A small contrastive image-text model, trained from scratch.
Model: 7.22M parameters, 64-pixel images, encoder norm batchnorm, encoder activation hardswish, encoder depths [3, 4, 5, 3], encoder widths [16, 32, 64, 128], text encoder layers 6, text encoder activation swiglu.
Training: 5400 steps, batches of 128.
Data: trained on rendered scenes of coloured solids on a plain floor, 195000 training examples, 3.5 epochs.
Rows from block 2 of the text encoder, named by matrix and row number. Rows with one number belong to one neuron. Each number is 500 + 25 x the weight over its row's rms, rounded and kept within 0 to 999. All counts start at 0. Numbers have three digits each. After the name is the row's rms in percent of the matrix's.
# gate: MLP gate (text_encoder.blocks.2.mlp.gate.weight, 1024x256), inputs 0-255
# fc1: MLP up (text_encoder.blocks.2.mlp.fc1.weight, 1024x256), inputs 0-255
# fc2: MLP down (text_encoder.blocks.2.mlp.fc2.weight, 256x1024, transposed), outputs 0-255
gate.460 070:473477508469539499509468472522514487433526473537492511487523492481450531498514476463494519487501514495529524451479534496455493506471474461547494479577543502487512530491489480566515511482469495543469537463472487481458464461467526503504503507536494507506517495429496437485513514485480516520492495438511482513521534494471539525499491524503477534483492452534489525499495489526534509514516467497492460505463468493481513490476477481509488470527517524495513501476531504515476510506514527490473472476506526512463488500517496510506459458501457533482504505469477547505548501511505500480452518520518470480525482552471532480513471519501462495507492503500521491497489522500519498532529488511513530535492501530484480537520523494494497517474529453493503493494512509482503549469458502
gate.461 032:463441520498564471469486480522540520526491472498509480494483538456492495527514543486491454509501469486532455489526486464488490479494535502480517521522486520521532500474529506487478475526478525544498478483501498503527512486493519490493551524532470482551475545446485490515552520520482491454477489515507476487504509546482519467489506535477516518477500487526516492484489462502516518519524523527507477491498440533479471507467489551493493520483488533525508459488481485479479443489509455539490481461525492492486492497497484501514441531506488507561457516513504475464480507536482483484500515475504493478456510495481507504475520510513504484528520510520526518501487534517487476487506526510544473534509485482469513511568511518456512511494481522511539525479540541509490477438492529
gate.462 050:481508570495498512503495458515541490502489492508487527452481504457485540469503507492447444497510488461526448518520521541501462524481507496540497459502509487519504502521537510493506491471507462492530524491479508509464507521469490551490482489491485524464444487501469493470498513520452541520488503470491538471481505463425514519518509504550504508444501477511470493492497521495488434492509489502490515494529530477488510506512518557497479511489514555496488489577491452486461540486471487529461510480499495532526492496545520551503505437520472522514525506464524532539497498478542499508473526496495481507528492521516515489523500519533497494501505527496495492507490537452549498528510434485485513482504463506496463495496519479490532504526513505494503509499494493530511500498513510
gate.463 123:487477520516516489507488463510521504479547473512533497475480509469485514484448481493511494556468515508516501469517532528483499512485469466536516508506531535491503502505492502550520487473453506501484510493468472540502439476460528520532545544519525522477508487488513468476527495520488512548453453465503527501500531502468527505512481502526494515511483442516487505495482493478519490529542463515459497527526522544473489516483505516498449487506443492521509508520526509488485517476507499495479469466487519514497510548523522519449505489517479505500517549491477511525516534511499487474498502497509471506506500494521502520463560456553461481503431546498491479484463482499496492475503484487556506514485499502454519510487459492479520534507439450468501495486532501508547513452512506
gate.464 118:484474534505516506476473480520511500444530494493508532482524497510481540493467486527476493558514498489519513500534533534475479526458466475548492507509547532484478492512480498544478470463448499479470531503466472524482482496506490501506502536503498506495519493494526477498498503482475518490460482490488530468455519519485509525530449502516493506471503487541477510521502469474542510539532441514475483500484491549468506537464515534485479492508454512533511507476544508495502499510520523504488498494483500513488489504497527498461486491496456491512460555491482514514542550560504546477454523473491472483539477499517487513466548456499486492491443513492483494464501485502534498524506448504526536491477489489504486486516471516456533523473443454538488512511538528519534524500514517
gate.465 125:491464495495510490505459447506540489480510510513543519461494504507499535524477509505481495586475522516531504493522544521462505519478471471532529524524513519518492484518485479546524473493468505484487520503457483499515442461463514507528538553500506523482497505486513465485523528490515502538483477474505495526515535503469510497528473502505490510501476489534484526514510511484502491547531456488456497518502534546476482527460494516505447481512430507528520532492533520463482506462514502479468473448475520500473494542518538534436484488517493496511509524496486489503535534502486498477502501495516480487523468507514496489451552438530487481504452520503505486501465494509519500502498470497534528515462484512483499503504453499470524510500454471486511482490561497500534535464494496
gate.466 139:464476504490513484501488463517522511479522477536521519474492512489463531505482482497515479563482507504533506475511536534456522514491461451540521509518539520499508506498494479555514491447472487494486482481464487530467456483473519515528534549503525514482497489479504487465539542531503492536477461470508515492498530527457531498532475496516497534490470461509488521496499484484515503532533450512441503551523508547465474502484479514489472490509454507524519518511537495488481510468507497493477472461483527508488494535526519521433493500518443517495501530493468512507519535517501518482480531489509455494493472520511516503458536470513462477502443551496497494511466500504503471501517465492562523513488486537462494503487480497481514544493468466506510501469529509495522527448503512
gate.467 103:473487525483491496487496485506520506478505484529547517443479521486469495519486507480505496545490511483564477492526510502483511541500450469519503526530501506505500507493507517532523467474475500507516516497511502543501489481494490550519507523510503562493496517490487490504518489509506508518498452483494526483494500492460511495510462512514497543494453466503428504512473495440493507516513488495445491555522540544496482551502485503490478507527460509520475484521551484463523522493479481505481496506461530497493480519515519548422485504542475524498539532500506513504488498502483496508517502495483459469512487494510542499477544482491445495511431501506483466497474522503535471486539481508505510465501485533484516538464446499483525562534455484501523497458562492504525500466482508
gate.468 029:514488522471494498572469453500514524473464510495505516502535493481483523558524479506516488503510540476483491473461492543479493486469511493495497505535539496512546505484504453494505486476514487482476485488460497489455495475486530492492474507504487504516457494489463513426473536543513499554497511510523524461503495538481511480522505515538505519488488479498499491514530500532506514473525485491476497515531470491520473496542492528482483558479518521519507483490485484489454522487493450447485501491492492557496489507512467530496479464543471506510457474493476535483510526510545545495456518466457493469466492500466470518518493524492504471516507553533533565479472511528510485518460488512505500480563473510508442497497523505488523494484514489541510491472516545499524473509513529
gate.469 057:426522443520499505543489476517510471515514496516510508513490459531480467558498473492500542481503511525496523482471496485454504482525480486531509499515518485499518494496517453503540477481514481471474475484460480502470478468504533493492479478510449514522467556488517476506482586534509511510500527485497490542511524505461525481486517538468464483477501492540500496516506549514503540512535490465494521461530489479522528464496489526492461460524506525477490526478518506482455475462488499498501466484491503502487526469511557567504534478537486523474490492482510541505528486502507497527490512534541513464480485523496526527507503511534479514490509519559532475490486507509518511524534509482495490499482528504519471475488500477506457479495509499488536476547481506423531517518519481
gate.470 089:493460520473512451516519459496522537459545476535535477489464501486459495482492495505525489504516515536499482460474500524512518505515493473490504513523478496523489516486515471510518498458498499536524480504499499545474489504478547540552550525525518528515502523471510475466525469535511477544493503511528529450484503545448526487471485534505522547457447467532460495530490483503523512499501510508507453541511467515471470485512488514518508494509488533507474477506519514476472542459521496531471425486500496508486487530526493514484509511496483515497476510493493484515470495538533511509477498482507478469483509536507542499501512513503452493487485554474475506503485516501503483478507496491500490457518499533427476484474503551478529566498500503461533509466546487522509479451504478
gate.471 125:472491506495508486510475446515540511467513495508533527489476496495484522505470494510499501552476519511521505484506528527462508509486464465546519511521545534504508493512485476548510495470483492494479500484456480544481450483477515515538541551501519519485485486482511474469517522522494506539467471479520516495506521532458524496528481517507490516490464457521483543514521499481531492526545437518442500539527514539478489508489487533499459477505443507531517514508533501473476509470516506506473467453474510517474504532522524544433480487538454510509497530493478517521504532525508514483471513493507447489500476501505495483467548466518480494505441536504491484512462487506522485503499470477565515515487498526465492484486475503473526530487464460499503492484540515496537519458505511
gate.472 101:501436518521525473528461499538519488495542455518524479474507508485501504518480480467501488551505514510514533445510523495455493501499480489510496531510536547470487490486503491533528522476467513541479506466515469499453451476471550511516563542531517530471507503467501480499536516494490490503471480459499503507476562496496543524484474511526478513478500438508494524484464489469505486540543493500493493509492496523496493529469477483522482469516436471527481508508515472503500521497495512501489453490474561531466508502501502499480496523522469503475528535508513509498528531493477530488509483515542491487508512501527516503467535435504488476522448524456494493472469528513534508488497507516508502510496491487445513548494464498498514501525440459495517502507529484465513515453495495
gate.473 115:491501522507514489498497487517511500481541504519502507487498521481481524488462483471513488597467505500520491474498549535462507508487448435538512506499504535467516498509496504534506478473471494506463534489481503519489454495462521515525544552491504511485506488504487487486522528505488497546465461487495508515500525517475508509526488502490480518506485466500499524497503508484516490519530462502437500534517528536488497522497508505488453484540424474520513513521572503501494525490504508494498462468498527524498505502518520508419504489505493502494522535512479521535515541501503497461483497499490467508485481517523526497460552434518455479498414537499490509513488492490501484473498482486557502511486492526465506518481450483490513524494441464500499512490512498488526529457509511
gate.474 048:506475565536524466493505506499504484456536465529495469491519557480497517507502517466492490499464511458512493463510494521476449508493525504497482494536498550492511509460532513501458498450458515553517523459491523490496499515482522534521528527529504493519490478475472514473511499544452490516479457504504514471480510527495517503497497544496490502511532468507491525518465476520526512509520509517513499496499461508494481522513510482493509488485500475507490457527484461508479537535475464545438455499528540509492468484503464491515445512493475523471505551504521488499491515548496553468506514463449495487506521531473531486510504519482493525520495477482461498500486522489511457502482491531513509452522508468478467555512517523469549495479498513515488562443529501530493499481507541
gate.475 097:493510552487508496498527509523487526500528491503511530510498520441495495473457465501541470561518499486524476491516538522493528506494445427535500495486503510474521518503513498539478459467486494488485511488494518530459506513491525518518535553496521517477497521490491482487532516518478496513453493489477533483469524523488488500501489506501495548472468504531503521487513508484501496504539471517474487544498509528464511517491497535475475533539440492499516490536557463495494489488492489503513474483489492527499515516495514502430493483526447524496472495497485534507507499513529487461455512520489502512468457522490517507468558477514465495517436531499514514489513511473499488473527461475553522505470507552451492503464451485495499561484468472514503534478519534494526529457491496
gate.476 042:489438471467553504513480453541526518487528487562496494467527467503455523543538518520487509502497498524559493484499512506490489494502507486493522491522491487555514488530507514502547483486518516537493470516471515488497491469478530517500496501519509489477512531489488456477518486500481483517512503487532500487500536462472526500493482525559502532482479490552455494499574511499489481530498502503486478495471528477486514492509443434547488468491509524475491525518491523496497541479544478487443516502508515531495452536523501495500455492533512519528497493484498476481519505508461529497514484452521489491502510501531544531508493512522505447515505512508522499517461494510496488541531499504491527513496471495499486494517493467508519514529510506447510440447524505530498485437470448
gate.477 081:482480521470492481526528425505540547499535476505571512499442477482453484492496495524532492497516508547489504462479493493526530493518472452501503508493476488533501509492515489503532489498509502531518490520508482554489481482518517529541542519527486529500491514472513448492519464515530493522498499503518550444478502528446535487475497526520526558484437478554458479527487491505506522498508494503509461542516470516481503480517504523520504518490492553505464488518524509463468524448516497498499453500484478494511518533541506526468532498508481507496487505481492518526472486511523479517489512519513487470497501497513510539494516514513489494494486535505498471516500493490488502455514509473500482450512507539447500466462495540492482570506511479451522480493539510502522469476529468
fc1.460 088:490529443508517506448464488470496524428470509527497530491520488527458511464549506483443547490455515493507494514480476518484469515503497513500526499526510498522497536495477509496486544511499490551506471482521472487490515490516485484502478488487524485532538444525498525459454484482480520504515504480557504491539478488496497492529502516533524472520492462452486502505524467546539515481475491469480496493522469479491491501499491450483511442498536488503531521472492525503502538501535495545476539512535512505509459518472479472525449499472511517531503505516493477504537507525486462512490479489466484517500519510537516478518461536455486509506516473502479482534497448557452467521498496513498509513526503508494475532529544484508502491498530485569479493501487511550502484495463510
fc1.461 070:532505535471447483494464522457503482484493514512486524480531515489472478466508498456461489518440478512471438501509505545524512538523499508482464478490495498528477523469526522508518505485535494482544531529522519478500504511526508512511498500476479524515490479563448486460496483484514489532475533504514507522508493467499478546506513482531479523495520501490476490538492511509477477490494509417497479502531541481466546515508519509473532518527485481511464530579506477505505547489496410457503531514507506527495511502471510496497500491495505518506512497549518502472524476495497458502541515507443507478505517530518489450493504490481489510490502494463502505519534509483458495497494462499481496497477460508505439529503509469523522491526492504560487547521492477533505517513474485
fc1.462 092:509482448544493471510495542457464467495493467534514472514515541508503459545501508474546528519475507536508528481518486498477470511546524527462510540539516519503495496465485456489503508488515511477491469523514499485483518502526490485497505486519551487568494552478504530480531506516526433507497507489503481515499511522531505448501480508469492460563504502455492491543472492484485527512485524470502503480511474495472467516460489482508533494503497481510506464478495494489541472501494472471448518488501548506466460514475506454520490568501512493468507505516513471430519509520470527507530454505522514465469514527483503506504503492461517510518505514448497483509452497545499483493526530520495510524498525487510481514472493549493489482503479512496555491473495486460506515505470532
fc1.463 090:497506454495485520464482470489528507473509538497528494459510445550509496481486478490449537494458496490483521498472489494513536484505473489534472512493501475509465493568496521500503518555522475519507532479522467484525488484487521470503486496506501498460517473538545489506493446459514546507519531513480507544476474472477493511453522521515510489484494453559470512532509500543531497511527499472523490522538502481510524473497442487510452448515513463504478544489517512496502541477505517509481448539486499484521519530497521499481497492496525499509522481484476489553503480525495514522541501517511482504531513471533522513481463498532485535483489482521497457470533468492504530474477481521455484475480536530497512465490490511526469512548547488516491509531507456486526492515496445
fc1.464 126:464517498446470482505517495472492469507433513509519529459452521492486496514513531450509481481480528476491496503503493488496531556508462485517523501521470440506525503494504488521518478520507469509528506497512533508493505482492485542518491473468503553530469536526456498512520500524521498532523517481491506498525500527499500494521497504485478558495477500487459527511498544503506483483475495464464513534506534469514516518499498506479517529540534527471493499511541471466498500475498483493487507479495481484483483520483555547429510479518489539493532484552529507491490444458489434534517492530492492494505435508486507461532457531506456485466489518471510488529500525500530491497542505474489501479475467552507491516452503512497510546527546529486516479478499518471494521511463503
fc1.465 076:523533516534486493473503529519495536496512532461478473564501498484537453464492490485496527534554507516475513476483512499497477481523472485507499502519505541453487514483537496527479508526464489512485474494489485509487526540483532485498529551508502489503512497469539535510464505484500508496479506526483552499470443534528521523472533527481486502483514477513531498526482491525526502493535504480530496506519463535489520433515478535482501489520443483512478461484526473518510480518505529550515475491480499505499553472477477478494467480512493506485485486503509542516467509548524505491484505516490507489465504487499496535463523472485467562517462473522483485439512459466552489501465498496533451482536551496467497489471482506492472521465474468519506554525489522480511514483463495
fc1.466 076:526509459509507508516497475514550489505504511546502480469492472513501499502522533525454506520468526518482498446480517536477483506509506494497522462497530514562441489536469503531531554493520504493514457484458471489491477494491495520503520517516554484427474493501524499456508448500490530521502487463548484502530520463470484544481537510512490513495495474546490503495545480533481485539485482492530537500502525496452486450521483472539491432514490486502485520519504475528484513489511534530445509477521518491504464497550479495493499480472496518478519500444513486503501516472493522498523533511519468526509548491535503473498509507527491507497497472525469480508468463480460499532467448515480518526510514488485523461505521477532518519502500502459471492467495480523486472471474477
fc1.467 114:474504501475503510521488454488532515478488536431500521513497473492494544489484490498497520495498482520472512492462517511506534500496462481547457482506530495518505516533489483511513514533529477491475527495477459508480480507494538453516508517490494492492493448499525471503484527488539523526475540485522492542511523507509486508498527504491479507481499493551521551518529516549522483509534433463518482501512482510500545466474500529485478509527498541489525526500536522509460485467539503474490470471479457525495543506502511544476491451505484486497482475489491508545495507499551496484445527509535503491522483521484421485482490482514474539463492502491519509506524472461494573511477490472524480518475521547483454483548498508495481489490518457519463495544491527497530522515512461
fc1.468 059:454478440495524489551488493503495504447514526535498500480558507519473505520506518521550480500500514511520484463489519501468495515493506505503531520530499490492501503509463451504515517474515537494465470489479512498502487458475538505516476485496587503500491535480449488478525503557478433535491505495538478492511518525524538494525494489490514504528495521501506533486512465508517526503493501478479493509479480492500515478496475470502500469485506491515528547497498498509485545489569516451455527483504537495503446494458481507504484522508505507552453489518480472454525533540491513493499476464495490490489508515447510525522481502471495500510508533469503507507471485517460492523536523495497542567508490501487488485537510534503534515494498505496533433426504520494478499467499495
fc1.469 101:522471561497486499494496463515495475513495527505479516487527532443496523497516515484450449505498446474505475472497508516501472505456504484509488458434496502518492506541488541514522497505487471530527548502489541476474504505474495551491463492483476495424473444505443503505530513480502534499495488472492546498476516454467503572508503477558489535462520486506503475482532487511491417484489499488506531495498502477476518518536500511498478528492513504503488497564488466511487489516515522492519525527523507543531512504530465501507535474510518514499544506515488537527485494428493488507511476509508489550524504488548497533519496513520496455487494517511496496511502479465520507520492491497492489527503451488501495526531514445518503508520510475478477451489493494509490498502480500
fc1.470 133:497486496509491563516491531542521502520491505472491497500503470482541537541494550529483500500494499470533496550519528454490505480458503515508536482504487511470511464546490538508454464539479540487476550510464526458568487484482472476475485499504470462454486520496507486549498509482471548479503469484464464547548500454515478487524520467451486481527527537521512525476485527493459526533533487531472518491471520511517524535489519509541470493486528483492532516515489491498527480541439518484478508482506499441516527487521491502512478479500497477495500503448512504505513505497464469463512529515480497520533491471501471482506468497531526489537500449541525506479495489453485480506483506504511538517468502474525534506506501462485490477470512522463489489500509497501495510501500516
fc1.471 092:449501562498500473524533544516451494514486460488458510518513531471492528524494502449536461520510469482505464496496528480482508508492491497492465471491490496459557503465501484458478488464506492528468530485526545503462532500483514520482513495474458533540478531491409474546504572533481472496485499505489508482482545522522510469524484488481491496493520524480505538490492500476506474480512484511494473500474527496549538528532524491490530558489477489497501486502508447509509504534493488485525492494484494518497497452463514512493517508519502491478503513547525560499497509467520490486476508516473512501475471516451515488503503469463508480490481525444500542511518574455521507494538525472500515521493457478489489515486498512497503489518472526500527512497488506474466523503523511
fc1.472 094:499506491486525510500527444503521489478480496481505537503486489488514515516470531556487509491432489493486470531479487548507495527465491488530516497529502475530507515513482467491477485495515495476513550520459525511529481452498456505488489481496494476513475462556519517486495552512477536507511485525476510480509509509460486485551515501487504516517489512490498461539538511514533527474517488501488511499498523482497471513528536555488477487501502478476538512518509533466443519502532448463469517483535450523510491534544502507494499485477490524546466511509462534520506498502531505497488535446478485464526477483526460514520503525525498473483513536532498506524496467506446500508457470464531527515498479522543470475517506461464481519457513483514450515497487561533527516530509527
fc1.473 111:484516468477496518489483539469482482475474454511528492526493504542468497538479484527559491475526482509520531528518455491483540510503528537485518558531506457483503476441470451516505485479513525464483483553468476495493480480529479479513495483482505519565536510497488500518509523508530447483519519493492457506495488530533508455521447487492523493510468517480486526511469514452502516517476502495483489501475497511510501538474519494504533514481488514496540507449464526477546512499468500454523523509477503469463493496470540503515512529473509475481466499545480503484536485529475515499468493492512529495493455541457514490500493496469543493488534521457534486499504544552535512517511540503504545482465487488540483481445495508485509472500490521514528472491501518475517519518527509
fc1.474 082:517462498500534540529489507521517514510482511469483513528491492529515517543492529539497543499562534492488497507501511449491503460464517499479480460497532507478501495512503496511486505539498471494492488498468512499518499535507509483483509508517492470487474535493523481551520519476491553456520495517519484519478485486528507444515496529469482512480501504551496492483496499479502497494511484603497508501505469502493506484507454542563485506494512520482483449448497504517517451525505565538489464492488451498494471459532488485503509487524487529462486522490516509461458478516512548504468508487544474525480496503471478510518491511589517503545489495534469510456507463475535483505491519464527517536507528488506501453491496533476481510504512482460510474516504500479467485502516509
fc1.475 103:496485539507513500433431485494501526502478511467509498506467513504467522481528515491457523522520538493510548489494533480502464482481523515527455487487495546518498505511528516492510513522472450530508524496542490527457484502522484505499496528488472488517506443486486507525496504469540528453494456531507537499446477524497537495530500526513496488488506466483498465520516468488496480498492485520481488486544446536480476484523482494496512542464492533538480479488459490479515487503513539547516492526490482518516491486536487476527458505503503482494525559510502476541454540519513521511472487471503465485505537496519501548483526483456519533466516503502449469498517482484545475518501507493536456487541502456484492513524518545469477504520488500529470469539513462494477472489537506
fc1.476 070:510519506499435460521467503483498448495477513501494517505537586523523466496470526507496504512455471513446499477498492531479518545510485485492476528508501501489452524493487463505515524496541485431534551496498487499506506497475483522513490476473478510495470480556495509501494543463559463537505517503485465531477506543490454515486481481470485514537497529470505479539420485506501535492472500446509521489492522481530498511498494518491505569504489481516503513487517491510470495491519479455499498489471518519452461498499514499483548519494495509523487511568509508445499492493503526505515537520495490498508488529499486460493509476497509492518495515486454507516508482484482526497511502494476500510503491505504454530549505523487523507496469490509518520550480469474511514554452531
fc1.477 143:470503492482521578491512508537537513524477522473492487500496476459507546521493531522498502506515479452538472562495532457500516474453493486507530462472471496483538469545494543520471475549491541490481536522450513472539492513484484485476492511498461464467525503498495470569503513489480557485515479491479470542540490450526478483538517460487501508507515532522502524466527522474477485519512486532466497513482543511519512520502492508522456497488517491483539511513497516527537474529468529506513505501492467455537529491525479524498467440480520476502511504470484501505509501472480452470486527487482494561511488481503481487502486493529501499516503455523520509502526497448496498511482520479521524532484499509519517492516492459522474493491519520455465462492503516516470499484496496
fc2.460 101:502470496483512501510496477531555505495518487529470467494514503481481471532501516501474470451506523514494516444502475480481504475495535450486523507519488499541495507501526473580466499511490475524492485533491487442509537493497547505487512502514478463472509498478496464507537528503520492495485541510492507526501535505484517489433501515520476536502508477562514504528532498517512513509514494510559456490519461464470517450500476510525477506542549511455468499485545490496480536473520505510511425504501517526501520502490490499506501486463483516467474490508517492508495498501483468522497495507511507500472528548500516533525427510472480490553446494509521497501520489509504477485485531519477456487511481501498466505523525487469501524517580462505493479525515562489498477505495468
fc2.461 060:545469541497517487542479475525507518490512490519439490487543505423502544490511481477478480511486496538527460488530528526525487498494527514504494459488475498520509487512486529506484485500508492513464526527562499488497481508506500490443512516511468506460518480514471496492500527499437480529453506497552505504526539432500503514461509510554506482462565523467485485512493524479464452489517504496513467455466485495521518531510529503493509516474490524496486485572501492520475498489542489508518516498500498533507531521501449477525558506485502480485516503509518543510499503523525478506476485523488522483520515472521502472503512499446512479513492504462516534510482547479517499485511480477463501496487459478478452551535499488488517482510493512511482487548507506527527457482477466
fc2.462 080:531457548542545454521486527544507493479561466514441483492540496468487502485493486518483498488488524517497449474502516532504475482519548503479503481476519541466487493506526490510445487451464471503480519524503502478516477504490522498485520511496460467494510491512502494467521508496475508506465512518528470504487547498500497488484508524479480480491563491488522452522485500501497475506534487557501484448505477473488495496525520513518465501510509502506474478526485508531480495515527510513492449500516524537494491506519489470536513500476508493510486530535502518496515540502506492512504463487500500524474535532535501507512487495514501434549480557509490548496471513475504487485472521500481474529515462458472438493542516496458569463483489480537549528547471478533497484502504512
fc2.463 096:524521503472493504488512512502527463515467513476484484506513480546549450494450481477447538501507511491461507487461462474496514493481532527503453511530499497458509517468528475494511520516490505505523542465503497494505521518491492499481498495513466523531488488536497506534415480461527507482570526532465477525489491515512471522484532503480489497504478499540490491527468496511541538492519543491535508502482478497574492507497446498525460488489479456500473497416472527524508490523490492490518473517474514518442503495505503536546496488513500525493488487547497525497482466479480532496539500509502482485512505505475485468502472481529517495493520467535490490473538529509516528494448522510488494504512549482537460489542493511491482511490517471513524522519497488457480533550481490
fc2.464 127:513511497538515479474506462473495492524479514494484520527504505465518432516527516456482501477478513502471466506523456480514479516548543503515474509509493514550538519490523490484511493501498458486525479496545539489526569489504497498435475476538491477556486547500477521491494543522484492514479513532501490497529496469483483503482504534487499459529526497506522486521535513543467515463489552482539502473507455469483446464498470508501525514487509503470522475512455517496483441461494459512502487501537516527486511502521494503559481480532491499525514441509522482487471479470518453520519466524502531488470534534489517482512476523494533502501554506500533511551472521530486490484534501505487448502507504496502475514560526497498479470491516524484489506494473499475500515515493477
fc2.465 082:495518489461496494503520499501485481543466466479494529503479494500528455518507496471488461451473465506449540483495441485499550502518504518493477518480518466479506523463517488487538532497520495480529478464531506469469513465517505517503483465496482535496488501504492515527477480477532484472521545474470504514493491516495526504467497470500478511531472510516527495508508514516499530457500531471524531478457487469518517490492497499501510539522540467453461525491509472508487472495524485490551510535509538496451506452474530496518533498527483536457504472533526526489517459493500520526521509558515522486502465484510463482533460527472532467492515511449524468504535492552490503525512538493512505542472483510536492506480518483527498502530547492543508519529467546439493512539529495
fc2.466 085:483497485491456481504478473534523518508522447481497498522527485504512468511494454508475516470508533525482535451461512461496496465482476492440459487491540509486503512514496486532511539524501504507493507483512450491476457477473524497541519484479462508467525469502497474520457481476533487473480507491503499531503501485505558518464537522504493525516497472526526561514479483509516515507540502515524516480505476461551548460501483495542467500495514494515459501454524482544491519519535535528525525525452516521505524507488503490518517495497513517469483520509493523495500493521481512485514507530516500495518563411481476528523454501512504490537503485480500435460486461479495522519499540511488498521496501470475482483540527510547478513493509496501495439537499491483486453503502473
fc2.467 119:458519518544547476517496460495501467536441511489494507508462513508538535543520531460455491493515501465499519494508516451437446519492512514533516502505523552511548502493510475517529505535467513508466512457492503550485513504489497502488516507523514505543453529501485495528514550508484520496471443485494466500515544535516488515543478521470449471518525506506535522473528493476517491489516471500472525493454521505510470553487468479518508499507512505485529487485511502503502456520485509533489474431492492522462490469536512550500482465514465508463531509513528492498492523441508492473483514494526483504502499530483485436533506502500496472505480494474476507532464511497526513515497503493558502534476508460498489502555505492487490483491511484494494501495480535464484504486526528
fc2.468 058:513482507458490500502529504518440545503488464526511500515503513472522493536523519484524461519501503504552481496513505477483506469471468496471485465506482484497553493511476523493470501459482535546491482477493514514542530460528481523513514504512505546500514542475440495511517488518478457497495482483494494435496524519489521465522493497492536523515459523458505484496504479466488518515494519554479521537467482524505502543531519455518524515496495471506517467481521461495539501566505483485530531521508515496522474528492490487503478530504489501498501504501499499420497497506472509497502494509472497488491508480490507518481501514473483457556499505489502475514469519504518469489562519504514566490513462529460531503516487490537503569509508571497524496456516518520463459460496520
fc2.469 090:510501544506493531481506506473563518504508501446522524531493456515521487489506486486471514516504513452512487491484498455563515462534470478513449503542508501511511523484550533532505538495514462517523509451521462494512499490438529480464527506531436509519492504464514489513506555508494522484467501530464470502507485481501487492468509527518518496505503425520509486486489485530497505486520540493533462516518473509519448463494476542468487502496464524496483488456526531499499510505477492509511427496504503486482534510522463514495462463512489512518509504458506512516481472486531497477516556515488487513500532482484532485484504488520490585510491493514493513507523526494510527474497513517497454460529535526472502510540486527522466517499496482471509511522518442495514508492485488
fc2.470 134:501517474515509523484475487518509467508485522487507521466514475535520513535469487481465532578493472522514521532505513475470519496481473483542460523469518513492470460520459511508501488514511508496463508501507485490549507473506511466474483499487501499501492486541509485550463527464495517507522498483497477549498540464496481528501450493491459493501535505524493521526502524466486509524517487465500505476475544523530531543467496473522482491516442477518518530471544498500511478474525485480507527496494514495471499482516538518484499511527511465494504480527519506502536534508464547511512468475546529477533464505520456471457535440495523481493505465493510501496495501505504536500504507495484515522440486503522472479540445456505493473531440499530459513546490522463531536531510458
fc2.471 099:503477541516487460500504498491500508503488544484511513453470554439506537470520570486486448510498491495523457534564518511513487532505497488489523495510478534541490495520495543488524481506456501488548521512495537498549533541503479530499489507506532504477471530489487499496553475509482485540468493486501529493510508482498486500506496521492495486516502496500476484494509487486443481510492498499464526514522541520466466526506518534465512515526506524507502463558517497462525468495470499536455483452515486470515482500501501512475510498529471487554535522465536456511485514472491431524515487513486496507547480512528494453479527509478490528512480481498470496536483502452485469489529493496500516491519492507483536547491485520452536503504494534468541503465523480548488502471478520
fc2.472 090:524486504520522523485501517525468530462496467479484520531489496500510508548490497497465523498499511443481501487491533494485469498494483502530507474531521524473531526497507496540453501493436473525487504503467484520469445493506487496486510526544467461542491497497508523510479568482499565480501456504444527483481499490488521461539532509478472498499510469489510497506496477485550520490541475483466487491504508504507476476547521503475484461490509498509525444467494493521520485566487493536497496496502464532523501457555499486500430465454493523501506535490498563514485516506521491500484498471476458459506510495519518529507494508512491515507489508549480486483474484499538484513476500473538501486534523491488479493481506505482479486448505467528478523536480555475479475498540543
fc2.473 111:502510480498509523480504495502478497480516466545513515496511498486472548545506519525518533531489474480552529506512560499471484546493477475520506480529491524535515517510473531518494475471514545489486479499470541534509459451486500508501529512523530500503519511489518527474536518538482538521486433497494468462548525475465482492549497484488485511508485522469486483479474483482495533518490466514466506525476539533460464545495532445509514504521508506507517501482516515489525483523461466488473519500495488472508460527567489490462463534485495519471518528453501480484511501525504533477471546449467474450521498493500529517495528498503495484472483493490478490515446498529466464539523476489503550485503473533497519516492464470507491525496484529464453502484516497539501503473513519
fc2.474 075:475554479481466505490511505494458473494499504500551541483506508555502503541480479495525501519495509458513498497501497469450496551507442480540476550519523483470510515475498515511544509505515523496503499441463517511499484465524501523506460470475509529493505492502470503517470539502497517469515486483506473491478494495510513546502462517507512511522472513513517552454506486483516551501491497443457537512495535505563506514475470496443502456481477484530531544476509476507498526516483489481507522527510520461476487492483495535480496541541485523555492494514492480501524483478493507503494481515487496474537483426461528482498506497491471509468485480552500498515504505529488496511533484535480540496499488517528535516539481462531454522509485472527515463471512538473541537508493509
fc2.475 101:530493460514472488494476488497512461498492506521521527446461519501495500519510549489487483499488480512502517490554477527463502544515478480507535546537507493549458490512517515523538466511498499469532461521525506477452492480518506527502485498487532524468490524503513476485533512469481515521483501474502524492500510483479506506506456525531468531494497488517451482488511526512494488524474514448520526487506523492422510503454506500470499482555494518483486512549532467444514522463497477501486506485524510494465463476501579490495508497504479519475519495481552467492503513494455488526525456534524529483522484537520488509510522509529487510460503496481520467504466475557533494482534483516477530488459472521518501511445477470480502498552492486518507475489521537480559514485475487
fc2.476 075:506481509510506519497490515474530510474515499510495450511523521474505529464491524540512443471498492502533488486528530507498492496484508503480539468516474513537511519506501489517462505520489510509495518546472495506553543551451524503527498484514507450472500486481506467456536487518493498527476508489505485493494509512524479480446527505531488502524521481520522525506486489503494478506493477517484469513489556501483479505477496505510489506521523526467510497565489497551511535508486503485458467465510498510545531546504475482502479438444465500535495482447498468507489496525527444476485551463471481562484540529469510499524480508484477535541476481502479522520528500444480508482503480498488533534524531478457509529502531511482508512480506510448520511467513473570486494465480483
fc2.477 131:524522467532494498480457500505499459488478539500504511467519497535536499537479494463459562561488488497526517511508504516449494535490485476536455529490534516506477475517463492534521488489521507475504502493484507515533526496487496481476483479478501517503481500539515523513469542484481507526530497508485461532517532476496466533532423496490469469504533507488476520526498525461493506512491492447487530476484550507523495542472482472507487498527463468527529515481551517492512488500508463495483522494488529508435464494523542519495494509545501477479500496530519504489525528513469552508524459451533508470512473519504472472483539470510494485487496490500481495503471507509507512500520499503486514507473503494538457504547467470488500472550435495518466524524487483467533545542494490